{
  "dataset": "made-up ball-and-stick molecule models",
  "arch": "unet",
  "attention": false,
  "optimizer": "normuon",
  "muon_scale": "match_rms_adamw"
}
Rows from block 6 of a small segmentation model, named by matrix and row number. Rows with one number belong to one channel. Each number is 128 + 24 x the weight over its row's rms, rounded and kept within 0 to 255. All counts start at 0. Numbers have three digits each.
Before each channel's rows are labels from the 100 images, of 14976, where the channel reaches its highest value: "strongest on" is what is common among them. Only what is clearly more common there than usual is listed. The data: made-up ball-and-stick molecule models. In brackets: how many of the 100, against the usual share in percent.
# convs0: first 3x3 conv (model.decb.0.0.convs.0.weight, 64x128x3x3, each kernel summed), inputs 0-127
# convs1: second 3x3 conv (model.decb.0.0.convs.1.weight, 64x64x3x3, transposed, each kernel summed), outputs 0-63

strongest on: space-filling (93 vs 32.9)
convs0.0:132119125126119135142131132123127131136132128132122132138118136138129128120125131115122121145134143137137130116131132131127137128123139132122112129122131117150128125124127109162137128143124140169148132105146076127082117120116141090138199114156167103125111115088135163162158136103106180126152134117132127188132074077030133101177165087075082154123129131119094094131135080167110098166101
convs1.0:159160103138122133122137124130112118177125098111130126109084177140134124147137099113105135123195133105166138125104124174092124137189121131171152123075119137155113114144156127113147140123145128

strongest on: dark backdrop (94 vs 49.4); small balls on sticks (72 vs 33.2); balls: eleven (31 vs 10.1); balls: twelve (28 vs 10.5)
convs0.28:165134128113134130135126126127111173155127154127154129194142169130130128117137117128102124138124122178143114134118131135169162132135163120132128129128134128116132127151142099178143137118114132123125111127090114143049145144146121088154147171126119125138139125149146127135144122057142108148171141136147120121113079123124139123139009149134131114144135131123135117168109114117077148106123
convs1.28:108130164159066126130144107098135083131091125125158144127104134171098111144129108136123144137121069131114123097126119121132144126180132140107110134113148136126114123122125122100099202166159129

strongest on: space-filling (83 vs 32.9)
convs0.50:119123146136130135132140101130152132127126133127133138140122148134129129125130136131140122128136114150127146143113131130151128130117126127137133131115141126142127130119136143141124131148128127129140122104079143048124177110094068169063164080106064105080152166104089120134093113100092105099178138115130160157149221135127139131148147115154116130100105118121102125156130113143072132114094
convs1.50:122128129125145135129152101220130140144142146133108151122120131134118156146121141101124135125123120041048130157144116150138139132101137131127117124154158127111147106112130091148143141132139142

strongest on: dark backdrop (89 vs 49.4); balls: three (26 vs 9.8)
convs0.45:129133125149142141131134135129121132135128138126133128139121127135125131131131126127127120136110137124136139120134145126136135124132130138124129125137141113155132123127128125138122130127139130126122108099110133077141123120189120140101106209114131102123138170117124107124097140120095122153121147120147155126151105068000116143133156104112140207118155175179104119100173114115113141177162
convs1.45:155159131124141104064109221135139127135139110154162122113109160099112126131098139150116117118134129118156110120169128124111105146129151131111145136095085122152084149133140130142118158132091145

strongest on: balls and sticks (60 vs 33.9); balls: three (56 vs 9.8)
convs0.11:120128122118171100109135123123143128130130118125130123136124133131123126130134148189114123108136127127124147158115119126126134133102125127127139128125138142133121129107130179120143134129121125109091088080113113100153160109102107123037191130132107114086155149100104158210082125104122129103158088129141110165115136144069119154111161159166114138137113083128112140158151142149089141153108
convs1.11:126142131127166121138125108210156125121123150132151102142168157132140122123131123123129115120109116056038142149136136160131155167132110134111110120144114118141145086133139146124134121123128129

strongest on: space-filling (70 vs 32.9); balls: three (57 vs 9.8); balls: four (34 vs 10.2)
convs0.7:132133132126101131125135128139130127128129132127130125132141139130133130126123122110139131142125123137127129116134129124124124128147129124133114131132111126121125131123127099135127118136129131127142100135105093107134138135111154107221150135118108106098121203056113106137184150135187128114129080135128172142148000118125137113121158119116097109097140130105120098126181119133108142117137
convs1.7:139120105107152113112125178123100119152109127168153130130123150098120130124122065160129115109116159146145142132132132132131108129149161125116124125105104134122085136125037145094098118138184128

strongest on: small balls on sticks (99 vs 33.2); balls: twelve (38 vs 10.5); balls: eleven (33 vs 10.1)
convs0.55:128125141123125120119140140168135125128130132123129134128131153145126126132128127104142128125128130141128142131127143123130129130127129128126140130125117129123127130121122126131134132150127128122123110126073134150131161067099121092175138112155104142143124137107130173019055145149071098086088122119131131071136181115117154146105092072107125120172088109099085088150089114130150134131107
convs1.55:091107142163130143159135077082121159155119157089098116140146077141166160120105118132116115130139095130156131097131110118118111134130078111165108132112148154124169137156178118129144123123135108

strongest on: space-filling (100 vs 32.9); balls: three (65 vs 9.8); balls: four (26 vs 10.2)
convs0.53:115125131130118109145125136133137107147120115126128119144103124121127126118122139110103125132130121150119107136118126125174115130117127133137132126119139136111127126123129107131133138142122126147101030147130113030157118104072067105099151124147133095125126153125122143158129183159092113149152152108114123166165081058106149112170166110113123125111116136126065126110129097158116132147127
convs1.53:140141131079154136146111103180159147151128130150133161140149127149143114130178150138149130104168108051121147117097155139126088146116137116142103120140126186106121146159120130139139136159142117

strongest on: space-filling (99 vs 32.9); dark backdrop (93 vs 49.4); balls: three (47 vs 9.8)
convs0.63:136136103134117139133124134132149113136127149126131123130128149129130133127135116122116125136118128141122152130116121125135129134127127130133136131137122120125117134136122126160124132123127124156144142123075138072126147155136167107133146094183142096140188159121134155117120213110064093116151099133111181167150080070132177151137170120170131097143141121121098161117147150189162116162188
convs1.63:137171119162127134124115157165119157088139093108116166171118185124120098108166168157116139118134142122155142116103143139179134163119120133136105114095124124138083157086137122117126130163127114

strongest on: space-filling (100 vs 32.9); balls: three (63 vs 9.8)
convs0.1:119122130126126143131130116125146137139135128122140146142122152127125129129113117130151120132128124127127144123128116129125123127131131126128117128136126129140131130115125136155129138134131125153086133144119115000109143137069132125181142130124121121099064156107121145164139174152101076108107124112122141148156129081072141148126126106086145095136152169135100122129146057177145122167174
convs1.1:149136130104170129153118068179109124137129115166130142161141126156153138144156101120120135115148169108109139094074115156106146139166123143133137130146114143114119134180182103165111140140132126

strongest on: space-filling (93 vs 32.9); green ball (90 vs 41.1); balls: three (35 vs 9.8)
convs0.6:116113126131115121133123095121151126099136121126125126136098143146129123151119119125169126123133107122128198131123093128091101137134116124135127130114114121131125126110115154169111099129127122155126184122122118115114154100135136155096149109140125113113158118118096134116150126157113093049105142133117145108133087134088113127116000126155135097147131112152119110166116140156088131124153
convs1.6:149146119127125126122150121124126118137107101174126129163141090169156125135160131119134135146082220123137108106136121125116181108171115119100117126131180118125120119108159107153102150122130149

strongest on: small balls on sticks (86 vs 33.2); balls: twelve (32 vs 10.5); balls: eleven (28 vs 10.1)
convs0.58:128130128124113124135122143118141123132127144126120126130136130131136129119116127117145135118127123124134127128138121128123130129123124131117133131124123126148125131138122104130116137133130120124128144160135128086080135062121166105141112089151124140081128150107150188075078145145128095135117144124150148102128177142147149129128007114162122133179062137139095132138092107132055148180159
convs1.58:107155155136079100102112141146162107115131116143109136125132132128122135147217153144120128104122093135157121111126122120106163105152125142105145116151200178146096137117150126121135135144149130

strongest on: balls: three (89 vs 9.8)
convs0.5:134129125132127133145137132127125132128130135129128128139130136117129130126134118103120125131121129143128129119143123116143121124135134128112120127138119119134123129123133091150133115126128127097121101134127082182097133137068118128213150133120095114131153147076171132160108152144120138172108132109129127089148044111079123141174136129101081089134092106132156139180160086172079152141199
convs1.5:124219118110124138101168211121127132117139134164134125123133142108114092138111124130115113124102109130127118174138126113140108131160176107145131129125124139117100132117086136120138122151176126

strongest on: small balls on sticks (61 vs 33.2); balls: twelve (41 vs 10.5)
convs0.49:124128136121148116107134116137142128129129131120131128135122136137123129131132146143114129114148115133125145151112117124133132126111122129130136129125161130125123128125128188141131127127126122081120127135174171157084132104127095109103124112125104121127102128118107135097015104164092050106118105118116089081131203139086119081139108151186100135141138132082122108121100121126136151113083
convs1.49:145156147125126136059153197134185116117107085101144126100113136142166116132144141157106144139120153121184125110143128100089114138126129129141108147148103119129163146127122153118144099142105119

strongest on: dark backdrop (100 vs 49.4); small balls on sticks (83 vs 33.2); balls: twelve (33 vs 10.5)
convs0.39:120130145128126128115128120162125118139131121123128136120124146147132133121125124128111130139129127163123116129124129122133125116131123129128109136130135126122128128106125149120109130137131142117117135078092088144071136055162100156100097162120120146145081157149100122138120125104117034169149095167123194139131063140092116117131157109143088064106143109135148130137120109151165128164069
convs1.39:147129162116139187097132124088116122144118149156152077181132102117124132107150145115109104114109077119092124114176134155143154145127132126097097137108148115125118131113091146120124139104185132

strongest on: dark backdrop (83 vs 49.4); space-filling (75 vs 32.9); balls: three (27 vs 9.8)
convs0.46:113127127124123129129151119134166131105135137134129134152107154140117136140116127126141128128136115136126165116154090126119117134143109116136109135136111130143123130118119141142125093153122127111096157105133094129097125157145111112096116150114148133095121097118045132171132126143142148105088140103132123170142000120135150141144150127119132101138119119090120153134196131120138134097148
convs1.46:210138084130113147154106136140132129075128103124105131100107084137138115111096119110120146126116193133131111124121140135096143140141105121111136141119123181166165096125129141142152143101129139

strongest on: balls: three (84 vs 9.8)
convs0.24:097113113135115141126129127127166125131131154120126126137116175126121118137118122103152125127124105120128158114118106124111125148122104126114123133113125127122124132124122133154106107167120126163118155152152117124050118202139107129128148188126145173107143140103129091136137151114115130119101137115145135101169036096125140148106160064084099098113116110149117151101201154151134143137130
convs1.24:150112084121151104133101122141125121080129126176145125114131130133164122110152131119128121130103221134127118117119142103175137143168113135117114133126110126144119136102117122157139133046133133

strongest on: space-filling (99 vs 32.9); balls: three (49 vs 9.8); balls: four (26 vs 10.2)
convs0.20:126129134113118114117126115119134137133129119127122120124135133122134127115125127121121126112130137121131115139127108129129122131122123126131138135116138128136130131124127138127113124115130128148126073113165109053141139165103161091149113099145136076100153136106075167146121182170091090128169068106172159191152060095115105090132157128118148147113121131111056089118167136177126147156143
convs1.20:131114098107155144162107086147135138178138136108141178167157157112129151126132087112171138139164139113101137117114119134108160107125130134189136150117094161138125141132147163142083118122100113

strongest on: dark backdrop (75 vs 49.4); space-filling (73 vs 32.9); balls: three (62 vs 9.8); balls: four (26 vs 10.2)
convs0.59:138120132138105129137137133149133116110125126128123131115124127135128128128134112109151134128119117121121151108134138122137121126139127122125096128132096102124131131123131092124117125143127128127120146188104098114128140135084136143219110105142080114085110212085110145105104143139151124109107102126139140158135048129136126101131081056089166142139087175135113104139121134174124158169137
convs1.59:141201099086167107096152179135132127138111141180117116110142137110108148145143158160139126118125181152148123143145134128131120119142139132081129143134136118129094121136084130115083126142156156

strongest on: dark backdrop (96 vs 49.4); small balls on sticks (83 vs 33.2)
convs0.42:131130114152119153145141114121153122132125132125134137132125125103130134120123124139133129129134104112130128118116098127142115125128127125117107127127119113114128130117123122135139121145126130115145133116174119121107128137212171174081133089137143126120141164075111103105136113115130156102068087135138132126146066093112152078202077070124170161105117144093108176151159120119130176158164
convs1.42:165132105121134141123126085123134150109148135215133124093144110123111144140172131125141134149118136128123099187107149129082098099139105151115146116147133150096103103109138143168089116119103133

strongest on: balls: three (25 vs 9.8)
convs0.16:137126128113123092142131144134121136122145132077129133133144141119124111135062126139120058096133009136124145124010133095119131119113138124062120129080120140107113128088101152127146100130125099162119148145137140113141118118159133130161142156126141128151114118128143107131134133129134140132149122132118134138126143147115129114121122092108124149119109139147116128116137137096121109121138
convs1.16:105130120128162124162133115135110103140189136108170132138122131132144125116133118128109150103127152136116208109145060157105131182118098110143089116121126140132110120120138088143128142118123168